{"input": "log_mel", "norm": "layernorm", "moe": "top_k", "eps": 1e-08}
Rows from block 3, named by matrix and row number. Rows with one number belong to one attention dimension. Each number is 50 + 12 x the weight over its row's rms, rounded and kept within 0 to 99. All counts start at 0. After the name is the row's rms in percent of the matrix's.
# v: attention value (model.blocks.3.attn.v.weight, 320x320), inputs 107-213
# proj: attention output (model.blocks.3.attn.proj.weight, 320x320, transposed), outputs 107-213
v.189 105:25 48 48 77 53 63 60 71 44 51 44 51 13 52 48 67 42 69 52 66 55 54 43 70 66 47 60 65 54 54 54 52 57 74 59 63 58 71 57 50 45 36 40 50 69 55 47 52 70 32 42 57 41 49 24 42 62 45 46 57 56 64 50 48 38 48 51 74 47 57 52 61 36 71 58 54 47 42 55 46 25 47 60 60 57 47 61 49 51 33 76 48 58 38 27 32 56 55 35 35 35 36 51 60 63 54 61
proj.189 105:67 41 55 31 52 60 31 47 66 35 52 40 60 45 63 35 68 51 45 45 49 37 45 28 40 55 52 40 51 65 55 56 43 28 30 47 35 48 54 34 50 54 59 63 28 58 68 46 32 71 38 41 66 57 58 73 55 54 39 51 45 41 58 40 71 53 49 41 55 49 26 32 50 44 40 51 50 58 55 56 63 66 30 45 41 58 56 62 50 56 33 51 57 72 83 60 58 54 60 65 37 60 49 40 59 69 44
v.190 102:36 61 46 21 43 61 33 36 31 56 59 34 59 39 32 39 72 42 48 52 51 60 44 42 36 65 63 58 54 44 51 45 38 37 68 60 64 37 38 49 45 44 75 25 54 52 38 40 62 54 42 48 42 43 46 49 42 20 40 50 76 49 31 50 38 42 66 47 55 64 56 39 71 24 42 51 37 45 43 54 21 52 43 48 72 47 41 52 43 45 64 69 55 52 55 39 71 32 50 40 47 58 46 50 36 63 49
proj.190 097:50 40 79 57 56 57 55 61 68 32 40 63 46 59 62 53 25 69 58 23 38 47 47 39 68 43 59 45 54 70 53 55 54 51 36 37 49 62 66 60 34 51 39 63 43 71 82 48 46 56 74 51 63 44 61 42 68 73 59 56 51 42 49 33 73 45 58 57 29 30 48 53 32 67 65 56 66 59 66 50 61 52 55 45 47 40 64 46 57 63 34 42 62 39 47 45 27 57 26 52 53 50 56 52 60 50 45
v.191 096:72 47 42 60 53 44 51 55 54 70 46 32 51 17 61 49 45 37 54 47 56 37 49 49 66 51 28 48 45 52 60 69 59 58 43 56 35 40 70 52 51 70 70 49 60 57 62 39 58 18 32 45 62 25 43 55 51 54 47 67 49 38 47 51 60 37 54 50 70 47 47 52 58 37 62 64 77 55 66 52 43 53 41 64 68 57 69 57 62 55 40 55 54 69 68 44 57 62 58 78 46 38 50 65 43 49 57
proj.191 091:55 46 58 39 45 49 48 47 57 43 56 50 48 72 31 67 66 68 47 49 44 78 58 47 33 53 65 37 63 46 41 55 59 61 64 39 66 66 52 36 38 30 46 66 35 43 67 70 52 75 64 49 36 61 56 46 50 52 48 41 59 59 56 60 42 62 45 59 46 43 56 46 46 78 40 51 48 59 31 63 58 55 46 38 37 26 38 39 57 44 64 46 41 36 51 51 41 42 35 53 42 45 55 46 52 43 58
v.192 087:56 29 60 49 42 59 55 50 55 57 55 40 53 51 52 65 53 62 40 28 61 85 40 55 35 49 67 58 60 61 72 46 46 71 45 50 54 50 31 49 52 45 45 59 44 47 52 65 59 60 40 54 54 52 45 58 46 46 55 58 79 61 68 60 39 46 46 58 42 47 54 66 29 62 55 43 35 44 43 49 33 29 43 34 41 47 50 54 45 24 56 57 70 15 79 62 29 59 47 40 51 54 66 57 37 70 43
proj.192 084:50 79 53 61 49 27 32 52 58 59 41 59 62 48 56 42 46 40 57 72 40 34 43 50 51 57 66 46 28 53 70 44 36 35 47 66 45 40 44 59 70 47 52 36 49 71 32 52 67 63 39 38 45 51 60 21 61 51 63 54 43 43 39 42 61 53 55 53 41 56 59 47 63 54 56 49 67 41 72 39 61 48 36 61 54 60 39 60 44 63 48 34 39 49 37 61 54 55 55 48 45 35 48 56 74 32 55
v.193 097:35 60 30 54 39 60 63 40 60 53 55 51 36 64 46 55 56 67 64 47 30 55 66 55 47 62 47 66 54 51 48 52 72 62 29 64 52 56 25 50 50 61 47 61 50 48 48 25 49 50 61 57 29 62 62 49 49 51 61 55 48 60 35 25 76 68 42 40 52 29 39 74 55 55 53 51 58 50 55 47 31 51 47 53 57 48 55 51 42 54 59 33 47 52 30 57 30 54 30 44 47 44 37 47 53 65 54
proj.193 092:53 45 58 44 62 56 49 61 37 43 56 55 69 64 53 47 50 50 41 41 74 36 45 34 52 47 38 43 55 59 56 41 22 38 50 54 54 61 75 49 48 19 46 46 78 50 50 47 32 41 63 61 66 49 38 55 53 50 42 47 59 41 50 57 41 50 60 57 65 64 48 23 38 49 41 39 22 47 34 47 59 39 50 44 48 51 55 33 55 39 43 65 48 54 53 46 60 53 58 35 53 48 79 66 65 17 56
v.194 096:68 37 58 51 54 41 59 51 51 41 53 66 38 37 49 48 47 51 55 69 75 48 39 55 47 49 62 46 62 63 50 49 44 36 47 21 32 40 59 37 59 39 54 53 63 62 39 49 75 47 44 49 65 37 44 44 64 37 68 42 61 70 48 81 38 58 36 54 43 43 57 53 37 45 62 44 62 52 40 33 66 50 64 41 76 55 37 57 62 64 27 28 45 60 63 59 43 52 26 36 40 42 79 59 37 37 54
proj.194 096:47 70 36 67 34 70 48 39 50 62 42 42 56 60 56 74 53 39 39 37 43 33 64 41 61 43 35 64 33 44 59 53 59 73 66 61 80 72 42 59 29 48 49 33 47 59 66 53 36 57 67 39 49 43 51 51 52 52 59 72 60 57 58 50 67 51 56 58 52 36 38 36 61 40 44 35 56 59 76 64 56 54 41 42 49 41 56 46 35 30 44 59 43 52 49 35 51 46 34 71 80 37 26 37 45 59 42
v.195 102:46 56 47 64 54 55 52 61 58 41 48 66 47 58 56 31 47 54 50 52 58 63 50 47 37 33 55 42 58 57 74 42 43 60 59 24 37 47 50 39 67 63 35 56 46 57 49 49 59 83 23 46 65 49 50 55 69 52 64 63 38 54 44 43 52 42 52 42 46 50 55 73 53 71 68 41 81 67 35 57 61 39 74 45 60 65 61 56 60 47 58 55 56 34 67 54 39 48 37 53 71 59 69 51 44 57 59
proj.195 092:53 34 53 26 57 29 59 51 44 50 55 60 35 40 43 76 41 41 56 43 46 35 51 57 71 61 50 53 42 37 34 47 66 60 27 50 63 45 46 62 39 38 33 32 62 46 53 57 45 15 66 51 44 44 47 38 39 56 47 41 59 59 49 65 36 62 59 31 56 63 51 37 44 32 45 32 44 36 57 46 33 61 32 31 38 56 48 51 62 56 36 42 55 42 65 53 66 41 54 61 43 47 58 29 71 34 38
v.196 105:25 33 70 52 52 27 24 44 43 61 55 76 45 52 64 57 40 41 61 54 40 53 45 55 52 54 44 52 38 81 54 45 66 40 45 57 50 61 44 47 63 62 36 57 31 18 42 50 53 48 41 50 50 37 45 40 44 45 69 55 42 60 64 26 59 61 50 77 41 36 52 40 42 80 29 51 33 43 44 42 49 42 46 58 57 68 50 53 49 44 60 45 47 40 50 56 37 50 39 38 51 54 52 58 30 34 62
proj.196 095:68 61 38 54 42 47 78 23 66 35 59 34 60 26 50 51 61 66 37 42 40 48 56 38 49 42 56 47 44 42 48 45 37 52 73 47 57 50 56 46 57 32 66 43 47 78 46 75 52 56 48 56 54 69 52 50 62 61 38 48 67 48 35 67 43 35 18 30 43 61 52 45 37 34 59 32 71 59 60 52 48 59 54 29 45 51 48 56 53 49 38 51 54 46 49 54 33 49 58 63 35 56 42 34 71 72 47
v.197 099:55 67 56 69 43 32 44 56 64 43 51 25 61 43 48 29 43 35 54 40 53 46 36 53 67 42 43 55 47 46 40 47 52 43 76 58 52 52 55 36 46 44 36 58 53 54 58 38 28 44 58 66 31 43 43 34 66 56 51 57 51 45 29 58 25 63 48 29 58 60 44 32 42 45 55 44 35 46 52 53 53 35 37 54 72 25 44 59 56 19 45 33 47 50 49 54 58 51 39 57 67 41 31 49 68 32 45
proj.197 093:56 41 53 50 56 80 48 52 26 43 29 93 52 70 56 62 41 42 27 62 42 55 37 60 48 50 52 26 61 67 50 36 64 39 42 45 37 53 31 48 54 55 69 42 45 43 37 63 53 49 43 36 61 40 59 68 48 37 43 32 56 44 62 61 61 32 59 61 53 53 54 50 53 60 42 51 60 57 62 35 41 60 55 51 40 62 63 46 38 73 35 57 66 56 48 41 41 27 80 36 44 64 46 53 20 55 58
v.198 106:34 40 63 50 36 29 65 48 56 36 51 78 46 77 46 42 52 49 22 63 64 47 40 46 55 48 48 46 51 27 56 35 66 38 69 54 41 35 38 48 50 64 59 66 46 42 29 34 52 49 33 40 47 56 38 36 38 52 56 47 40 37 52 32 56 34 64 47 47 47 22 39 40 38 32 58 76 35 48 84 48 45 57 54 41 37 59 48 69 53 40 63 68 53 60 52 72 40 79 20 55 56 50 52 39 36 58
proj.198 095:72 37 31 53 68 65 29 44 48 68 47 24 48 27 51 65 45 44 73 36 30 53 68 58 36 42 28 53 43 60 34 60 38 61 21 66 46 42 52 45 39 42 26 60 40 41 66 51 58 38 49 57 46 48 33 60 58 46 42 47 46 54 40 80 40 56 41 34 58 66 62 68 61 72 55 44 41 64 32 38 47 49 50 56 52 68 66 56 39 54 64 43 49 37 50 54 58 59 49 51 50 29 62 38 52 56 42
v.199 095:36 56 86 37 53 36 44 35 53 44 57 47 48 53 51 69 49 53 39 56 49 49 60 38 40 52 67 64 56 36 43 38 43 62 38 33 44 43 47 61 38 52 64 73 44 48 48 31 64 60 42 56 62 60 43 40 45 63 55 43 47 55 57 47 47 55 61 44 35 54 56 57 76 72 51 42 76 32 52 55 58 54 59 64 62 72 66 53 59 61 43 23 33 38 60 59 59 50 45 27 50 49 46 62 63 51 60
proj.199 092:52 45 29 53 37 57 73 62 64 51 36 59 67 55 55 50 69 42 64 65 43 54 39 59 57 45 35 47 55 65 64 64 45 36 38 65 39 55 60 54 78 33 26 56 52 58 43 49 55 25 66 58 39 40 50 58 52 62 39 48 44 39 55 53 36 43 38 59 72 46 44 49 22 32 50 59 29 64 40 54 42 38 51 31 29 16 45 47 50 59 45 56 46 67 56 48 57 68 45 67 55 65 63 43 31 40 36
v.200 112:65 42 68 61 45 47 58 60 72 57 44 46 42 33 53 46 38 56 63 52 33 72 58 67 38 40 67 23 31 63 60 72 63 61 35 53 68 37 32 47 61 39 42 40 38 54 44 52 72 59 52 51 49 42 63 38 50 52 58 55 72 56 40 26 63 42 59 52 55 65 65 62 52 54 44 47 36 79 56 50 69 30 35 34 41 67 68 56 66 54 62 42 73 36 59 49 41 49 32 64 48 52 43 75 60 59 53
proj.200 102:38 53 43 46 55 43 45 28 38 48 70 70 50 68 55 56 66 50 28 64 42 46 31 37 65 48 33 55 54 43 59 05 51 45 37 47 31 73 63 66 45 36 52 62 66 74 58 74 41 58 44 54 51 68 53 52 38 56 40 47 47 51 60 80 47 53 39 47 36 26 40 41 37 49 53 50 61 20 50 42 25 55 51 74 44 45 27 57 39 26 50 67 39 52 34 53 59 51 47 41 51 54 46 47 28 33 44
v.201 094:64 59 46 53 57 69 44 63 42 70 57 44 76 35 51 44 52 56 34 43 40 55 49 54 50 46 69 44 29 52 46 57 35 41 63 46 38 56 34 49 48 48 38 45 41 62 50 45 60 66 46 57 47 38 55 36 72 45 46 50 42 49 43 77 31 42 62 54 63 41 54 26 46 54 37 55 32 77 48 50 63 65 59 60 37 75 72 52 47 55 59 62 70 41 59 42 48 53 65 83 47 48 55 56 76 43 72
proj.201 095:36 22 42 42 52 25 56 39 47 36 43 40 61 52 48 59 35 36 58 63 59 52 33 57 42 58 36 39 54 59 50 40 60 51 46 68 63 45 57 53 50 41 72 53 44 37 56 57 67 39 57 47 48 49 43 55 40 72 66 40 53 51 61 32 69 52 35 52 50 46 51 66 57 57 48 33 46 23 39 63 37 42 52 49 53 41 36 54 36 40 50 40 43 52 45 63 67 48 38 34 47 44 56 44 36 53 36
v.202 102:25 32 60 57 54 49 23 52 48 31 46 77 53 55 63 38 60 38 52 54 57 34 56 42 44 57 46 36 44 78 53 31 45 53 43 50 50 42 57 54 44 55 37 49 34 56 30 63 51 49 43 47 65 45 27 67 71 47 37 30 42 67 29 71 48 22 47 34 51 44 54 60 43 49 69 46 67 51 50 43 56 53 62 54 47 66 39 58 55 62 43 45 56 71 53 66 50 76 39 52 45 57 47 65 40 62 61
proj.202 099:70 63 45 55 42 31 71 38 68 50 51 48 49 44 50 52 43 63 26 62 57 77 54 60 53 24 59 34 45 56 53 75 72 47 54 57 52 61 55 50 51 44 44 63 68 50 50 37 50 48 61 54 50 46 74 31 32 28 69 55 67 56 72 40 47 75 64 61 40 52 50 64 58 35 29 43 40 27 56 64 33 50 37 39 53 50 62 53 55 48 61 54 24 39 59 33 60 19 66 62 66 55 51 39 52 42 43
v.203 104:31 61 55 68 49 46 51 58 50 54 58 75 35 39 53 37 50 41 61 55 36 52 53 60 55 65 55 49 44 62 45 54 60 41 43 50 76 55 39 34 47 45 43 50 52 52 36 51 78 66 52 50 56 64 42 61 62 44 67 27 73 52 37 58 56 38 51 51 32 56 54 43 55 48 43 51 58 51 50 41 46 67 49 48 42 49 27 56 52 33 43 50 58 56 53 50 35 69 34 57 75 61 29 43 59 51 43
proj.203 102:57 38 53 62 65 54 50 36 73 46 40 38 79 51 59 37 49 51 50 49 54 52 41 51 61 21 38 44 39 61 69 35 62 47 60 66 29 69 51 54 64 40 53 41 59 57 41 55 45 31 52 50 42 48 74 41 45 67 55 65 73 60 36 42 49 54 62 63 62 41 40 67 47 46 69 63 36 45 60 68 39 20 55 59 61 64 56 58 46 69 51 37 44 51 61 48 65 50 38 61 51 24 73 42 34 62 45
v.204 103:93 72 54 64 46 62 44 70 55 39 45 50 60 56 56 63 52 48 53 62 53 62 40 52 50 52 61 54 50 42 66 52 50 39 75 38 39 66 67 59 49 24 46 19 46 56 56 45 44 56 60 61 40 42 42 46 50 69 39 42 69 50 58 51 44 40 31 48 44 62 47 58 57 52 26 47 27 60 52 46 47 27 54 51 43 37 51 53 46 33 54 39 48 37 38 29 39 54 37 33 54 56 55 63 74 62 38
proj.204 104:23 44 50 60 51 37 55 33 37 60 53 60 46 60 39 50 44 33 56 31 67 27 45 77 55 71 40 52 45 47 35 53 59 51 42 49 34 16 34 33 63 60 54 47 52 56 56 53 68 44 39 52 51 42 62 55 56 60 47 49 33 59 56 48 73 42 63 75 59 48 46 40 40 57 53 60 64 43 47 55 55 64 36 39 47 45 45 50 52 34 34 40 46 41 68 69 70 36 60 51 50 48 55 47 35 30 55
v.205 102:40 67 59 46 62 70 59 38 40 54 30 81 38 65 47 31 41 48 66 45 49 51 43 64 57 59 69 70 48 58 52 61 49 33 62 60 54 63 26 30 53 56 38 47 27 53 69 65 50 71 71 25 41 54 31 58 59 57 48 45 38 44 54 60 51 46 63 61 42 40 50 49 44 52 43 54 52 71 61 44 39 53 48 71 41 47 67 61 65 53 49 54 50 38 58 69 83 44 55 45 63 59 45 47 57 53 48
proj.205 097:61 27 44 42 48 55 36 42 40 43 75 42 60 34 55 51 58 57 56 49 23 46 61 48 50 65 37 50 70 39 37 65 64 61 33 44 52 65 74 66 62 56 53 52 68 61 55 29 52 43 43 67 43 51 49 34 52 58 38 32 55 52 23 42 34 46 41 38 57 52 59 54 56 44 59 60 48 49 36 77 50 43 68 29 56 52 45 55 25 51 39 57 40 47 52 38 46 63 58 62 44 55 46 51 55 27 52
v.206 113:51 72 47 83 57 59 44 70 69 40 42 41 75 65 52 32 21 43 32 52 79 63 40 52 38 47 39 17 51 61 56 60 45 48 44 47 64 47 40 57 50 64 50 55 34 78 35 46 55 42 50 69 51 64 51 43 70 64 42 50 53 51 61 68 55 23 45 32 65 59 36 47 48 48 47 57 72 42 41 54 59 54 48 60 54 56 62 58 65 59 43 59 65 47 71 47 59 61 56 70 64 43 44 42 42 47 56
proj.206 096:45 24 70 38 49 39 43 32 51 63 59 60 49 53 45 73 55 58 56 38 51 58 76 45 75 59 60 53 35 40 55 51 77 51 50 55 34 33 48 43 33 50 29 45 55 25 57 59 51 73 50 35 54 41 55 58 27 19 73 57 62 49 49 35 49 70 58 55 59 53 60 61 40 42 41 43 48 49 58 51 38 59 49 53 40 44 37 61 48 55 38 42 53 61 55 57 62 57 34 47 46 54 55 66 41 53 48
v.207 106:57 45 52 48 26 31 59 46 33 56 65 46 54 53 58 67 50 37 54 37 49 60 43 52 40 44 46 49 44 38 54 64 78 49 34 54 66 52 47 45 52 41 39 35 41 23 59 57 69 59 41 67 59 35 61 53 56 53 84 48 52 54 60 26 44 58 32 71 56 35 32 55 65 44 34 40 26 47 68 41 37 48 48 44 58 46 59 53 51 43 55 55 52 19 32 37 34 38 45 68 25 45 56 60 53 53 75
proj.207 096:49 58 59 53 47 80 40 58 66 44 36 54 44 44 62 44 47 61 57 64 43 58 44 34 54 72 58 48 46 62 51 24 30 59 69 46 43 42 46 48 72 61 59 42 68 80 39 54 32 48 49 43 48 70 44 23 66 58 18 56 49 60 61 52 54 17 42 42 45 57 54 43 38 51 55 58 51 69 60 56 54 56 51 58 59 53 34 50 50 37 63 42 51 80 58 61 61 54 42 43 60 61 62 60 52 40 38
v.208 100:58 41 24 30 44 53 49 74 60 40 50 34 46 34 47 57 57 47 51 51 53 58 48 53 65 54 19 31 70 50 60 37 40 19 34 61 36 69 68 48 42 36 53 49 74 65 29 40 42 46 57 40 53 78 44 54 41 56 62 56 36 56 50 52 57 46 52 40 37 47 55 43 60 50 59 80 53 45 46 59 56 51 57 53 59 50 23 54 56 49 74 60 63 47 46 67 53 50 68 31 60 73 69 54 34 31 44
proj.208 100:41 67 57 68 52 41 51 27 41 48 56 76 49 66 38 27 52 44 40 63 66 36 69 71 40 30 63 53 43 61 42 37 51 60 76 51 50 39 30 46 52 79 49 59 30 43 47 71 45 37 45 41 58 38 60 64 41 44 29 44 59 43 50 34 51 46 50 51 51 43 46 63 36 50 42 38 54 57 67 43 57 61 51 57 32 56 59 52 63 52 28 33 53 63 55 35 62 63 42 68 44 47 28 29 70 60 40
v.209 093:53 51 55 72 47 55 61 83 34 39 49 46 63 56 46 44 48 44 54 32 66 53 49 53 44 66 47 56 41 64 44 54 49 56 41 60 43 49 42 45 58 62 64 66 50 68 24 45 64 49 37 50 37 45 63 49 69 65 62 53 44 34 66 67 43 51 56 17 52 71 36 61 62 46 43 55 43 46 74 44 72 64 41 55 44 50 48 45 56 72 44 58 34 61 47 67 39 38 60 58 44 30 66 56 37 58 59
proj.209 095:40 62 44 24 58 32 45 40 41 63 59 48 49 46 53 39 44 51 56 61 65 57 27 32 47 44 42 33 38 44 51 70 62 37 45 34 55 51 33 47 08 43 35 43 54 48 80 64 42 47 66 61 57 49 57 43 35 47 47 51 65 54 37 42 41 53 54 74 65 50 66 57 64 46 46 60 49 48 28 61 25 56 50 60 42 66 63 50 37 37 51 48 66 56 51 40 86 56 30 60 38 44 27 57 60 49 35
v.210 099:32 65 63 30 62 30 44 65 39 42 37 52 38 50 63 42 59 45 53 64 40 51 63 45 65 41 36 32 72 41 46 40 43 68 65 54 52 70 65 52 49 63 46 49 51 68 49 59 47 59 70 46 39 65 40 52 41 46 40 45 54 50 38 25 36 49 59 31 49 62 56 55 38 57 41 57 68 39 52 61 61 61 68 65 63 46 63 66 60 47 64 54 47 53 60 75 59 62 68 20 71 49 47 48 45 52 36
proj.210 094:59 31 31 61 60 58 52 35 54 52 40 49 50 48 37 60 44 26 55 41 58 48 39 61 37 57 46 65 34 70 31 76 72 35 27 42 52 32 38 59 26 57 52 65 34 42 42 49 47 48 56 54 53 60 49 53 48 81 48 31 30 38 51 68 62 51 46 55 59 42 47 42 69 57 66 49 49 50 29 73 40 31 47 44 36 44 53 34 39 48 50 46 67 43 45 35 65 34 47 74 31 32 48 35 53 50 41
v.211 108:51 37 63 37 66 36 55 48 42 56 49 61 42 50 60 63 64 34 46 41 40 38 51 62 37 63 59 36 52 61 33 62 45 63 46 36 64 44 52 40 47 18 75 49 38 49 57 51 54 61 44 52 55 49 56 70 65 49 44 54 62 68 50 63 48 45 38 73 51 49 59 53 27 51 65 54 23 54 40 52 37 73 43 48 61 56 31 33 27 55 63 71 44 62 51 51 49 56 16 65 32 45 63 74 60 49 53
proj.211 104:48 45 54 44 18 64 45 40 44 37 54 49 32 32 45 47 45 47 52 57 46 60 39 52 48 21 35 60 40 34 61 41 43 50 52 54 44 51 48 41 61 73 32 56 71 37 29 30 44 50 59 31 43 53 39 14 43 62 59 62 47 35 78 37 49 37 53 46 31 39 50 47 57 50 23 45 58 58 54 45 77 29 40 34 53 53 65 49 66 25 29 22 63 48 55 42 32 24 62 32 54 52 35 59 39 56 34
v.212 111:62 55 32 57 35 74 41 44 63 65 58 35 43 53 56 57 72 48 74 60 72 47 23 42 50 31 63 36 43 30 37 50 36 43 46 46 54 54 69 41 52 22 69 51 35 58 37 57 73 68 58 57 54 53 49 51 55 40 52 68 38 30 25 71 32 45 57 38 56 58 36 75 50 39 61 57 63 54 46 52 51 33 48 34 52 52 48 54 76 27 36 56 38 60 47 30 38 35 61 66 49 48 67 53 61 31 44
proj.212 103:45 36 65 47 52 55 64 87 39 33 42 58 42 49 55 44 51 40 34 34 56 48 67 38 42 73 45 62 77 64 69 56 43 56 48 57 50 43 42 75 42 85 28 53 63 56 51 39 29 42 52 37 60 42 61 39 61 45 51 48 62 73 70 39 73 44 44 51 58 74 63 44 48 43 49 39 56 42 42 59 48 66 43 51 45 49 38 38 31 47 61 56 60 48 60 35 75 55 20 49 51 60 47 39 39 60 50
v.213 100:37 51 40 32 43 75 57 59 53 60 30 49 60 37 32 51 59 68 47 52 46 52 36 51 43 51 35 40 56 36 59 54 77 52 40 57 40 70 48 58 64 27 48 40 56 60 65 63 48 41 64 27 35 57 35 47 42 57 36 54 38 47 42 42 58 71 35 51 54 27 40 57 45 49 76 48 56 68 69 21 54 51 42 40 43 44 59 35 40 42 67 53 48 40 39 33 53 67 52 42 40 53 48 50 62 55 45
proj.213 092:50 52 58 56 46 31 40 47 46 45 54 51 27 64 60 66 44 42 62 45 49 51 52 51 54 52 40 70 57 55 22 39 24 42 67 38 49 42 57 46 41 62 54 64 68 23 49 18 51 73 38 51 75 36 45 54 44 47 49 62 40 57 44 41 71 26 53 68 55 73 42 57 62 63 52 56 41 55 39 62 32 65 68 58 40 42 35 38 49 41 37 45 58 55 59 64 36 40 61 45 63 51 39 51 44 39 50
v.214 106:71 68 29 50 61 40 44 39 25 60 46 76 53 55 44 46 41 59 52 42 39 46 64 71 50 64 62 65 29 49 60 73 41 46 70 46 65 52 46 48 53 46 56 32 34 64 47 57 63 76 70 42 46 57 50 55 61 55 74 67 39 44 42 49 30 70 60 49 54 46 43 49 39 61 44 37 31 67 62 40 47 38 32 44 42 64 46 40 49 56 46 48 39 54 41 58 63 39 43 55 41 64 75 61 63 47 51
proj.214 102:26 51 69 29 40 57 59 50 46 42 52 32 53 52 63 68 48 48 56 46 55 67 33 66 60 57 39 43 62 47 42 34 65 60 24 70 40 49 60 35 44 57 46 51 72 33 58 58 45 28 49 54 72 57 53 33 45 55 36 41 51 55 37 52 57 36 46 53 60 53 59 45 54 35 56 57 79 48 51 61 57 71 64 72 56 29 52 37 56 41 56 52 75 44 55 32 49 56 30 49 47 48 38 45 50 63 37
v.215 107:61 40 43 58 32 23 44 37 75 32 53 67 37 72 58 61 51 45 77 45 51 50 42 43 56 53 53 38 56 65 57 45 65 58 35 42 60 59 41 40 55 51 44 30 22 60 72 60 72 52 58 54 44 40 31 56 46 52 53 55 70 71 63 46 47 49 42 70 52 36 60 44 58 66 45 43 43 49 35 44 66 38 61 71 55 77 52 52 68 62 78 52 45 58 55 57 39 43 43 59 43 43 78 64 44 47 58
proj.215 098:48 68 61 57 66 77 56 49 10 74 43 35 58 47 58 57 45 43 33 62 61 64 48 62 55 53 54 64 28 47 39 40 19 54 80 58 46 61 46 54 42 43 41 55 69 39 30 49 36 63 54 42 49 62 53 38 47 42 57 54 42 56 37 67 56 60 48 27 53 49 51 42 50 47 60 47 46 59 71 46 38 44 46 45 58 40 44 61 56 24 19 27 57 38 56 38 41 50 68 44 61 53 36 55 52 40 55
v.216 110:28 56 34 49 46 49 42 50 48 35 54 48 45 50 38 59 24 45 39 63 49 62 62 35 56 55 26 36 50 66 52 37 23 39 57 61 44 57 66 55 36 63 56 59 48 44 34 60 47 27 48 23 43 65 58 68 22 20 52 61 32 52 43 46 40 54 68 50 71 65 53 55 40 34 57 45 60 72 43 33 55 62 66 42 57 49 41 29 82 49 61 82 51 56 51 57 80 48 73 48 70 67 25 44 30 43 36
proj.216 107:84 42 63 45 53 41 70 65 39 62 39 47 64 38 57 12 75 50 56 36 54 49 46 66 27 55 68 69 51 46 46 68 72 79 35 49 45 41 42 48 60 45 46 53 41 52 67 47 55 63 53 62 52 49 37 47 68 82 53 48 56 24 53 42 71 52 33 33 31 52 58 46 49 63 59 77 46 32 35 56 47 55 53 56 52 45 63 78 39 53 46 33 51 45 62 28 30 40 51 53 21 42 48 50 69 54 47
v.217 113:49 59 35 76 53 45 53 69 55 43 55 49 83 44 43 50 60 29 61 51 68 51 46 53 49 58 56 30 54 55 53 52 43 35 44 55 39 66 38 35 45 58 40 62 51 57 50 66 33 37 66 51 47 59 70 44 41 67 49 26 57 54 81 48 65 52 42 46 46 27 54 47 54 52 60 45 34 39 75 45 43 37 65 62 64 40 59 48 33 50 54 55 61 44 18 50 36 50 54 60 62 54 46 65 45 53 52
proj.217 095:69 28 68 21 63 87 46 34 64 42 33 61 41 66 44 48 30 82 50 57 27 45 38 47 47 39 53 71 51 60 44 45 59 45 56 58 64 66 63 52 55 42 60 51 55 55 53 34 54 52 40 58 50 52 53 54 59 25 62 64 49 52 28 36 41 55 33 89 65 52 64 50 53 50 51 54 53 43 46 40 64 66 56 31 68 49 44 55 51 49 48 56 58 51 87 61 55 44 69 56 40 34 46 61 56 32 66
v.218 101:52 59 58 58 53 54 53 39 32 59 53 61 49 61 52 40 37 63 39 51 60 61 53 57 30 60 53 54 57 45 82 39 39 44 53 53 53 88 49 58 55 58 53 60 64 42 36 40 23 48 53 67 55 56 77 31 51 36 41 66 35 70 45 64 55 61 74 51 63 52 63 51 55 51 52 54 70 39 30 64 73 57 61 49 54 62 43 54 38 46 40 54 49 55 57 30 51 65 23 44 58 58 53 47 48 57 51
proj.218 094:47 43 49 36 43 52 50 54 54 51 59 50 46 17 59 54 52 56 47 48 58 39 53 42 63 32 50 44 32 63 43 63 63 53 47 45 33 19 41 43 39 59 55 43 48 69 54 53 66 53 57 19 25 35 35 58 53 69 61 56 59 46 52 54 58 31 40 50 45 55 47 65 41 41 59 49 35 54 52 32 34 49 53 60 70 46 49 33 59 60 48 49 56 51 44 63 50 43 83 49 69 48 38 44 65 60 43
v.219 110:51 75 60 41 76 78 50 62 44 41 62 66 48 40 48 45 45 31 65 56 50 46 55 62 65 59 35 55 56 76 46 23 30 40 55 55 47 56 51 35 52 38 28 43 46 56 68 42 54 46 64 42 38 63 47 49 40 45 54 64 33 49 15 50 31 48 72 50 50 59 32 76 78 51 59 44 61 63 64 44 46 37 61 57 43 33 62 66 38 23 72 46 60 44 52 43 53 58 65 22 90 57 41 54 62 57 34
proj.219 099:30 35 40 78 46 26 46 39 52 52 44 40 35 44 59 45 44 66 38 58 54 55 40 42 51 45 55 35 36 42 54 58 87 42 48 41 64 61 53 59 29 40 63 56 52 54 40 50 35 64 40 57 64 40 52 49 49 83 40 20 58 59 45 45 59 56 53 32 50 35 58 21 34 50 47 79 53 35 30 61 36 48 40 57 52 69 40 52 60 56 34 43 33 37 42 53 71 51 47 65 18 55 66 22 60 47 44
v.220 099:41 54 39 40 58 42 53 78 58 75 50 48 84 61 62 44 41 54 49 50 56 65 49 46 50 53 43 35 45 47 46 57 44 48 57 69 48 28 56 53 71 83 80 52 54 36 43 54 61 63 50 51 58 44 65 59 51 52 59 51 46 57 52 60 64 53 44 33 44 60 49 60 49 46 60 48 52 60 69 27 38 46 64 59 40 45 65 49 54 71 49 55 61 53 47 73 67 70 54 83 36 52 46 41 32 58 67
proj.220 092:65 48 61 74 50 29 48 38 42 19 35 55 24 31 31 57 50 40 46 82 51 46 48 52 51 49 64 54 37 55 47 70 48 52 41 34 52 47 43 47 43 21 41 44 48 57 86 37 34 46 57 47 49 55 41 48 47 47 48 51 50 29 83 35 42 44 51 69 65 56 68 62 54 58 54 56 45 40 34 66 77 71 64 51 67 49 30 58 48 41 49 42 44 57 57 53 36 27 39 59 53 44 50 49 56 60 19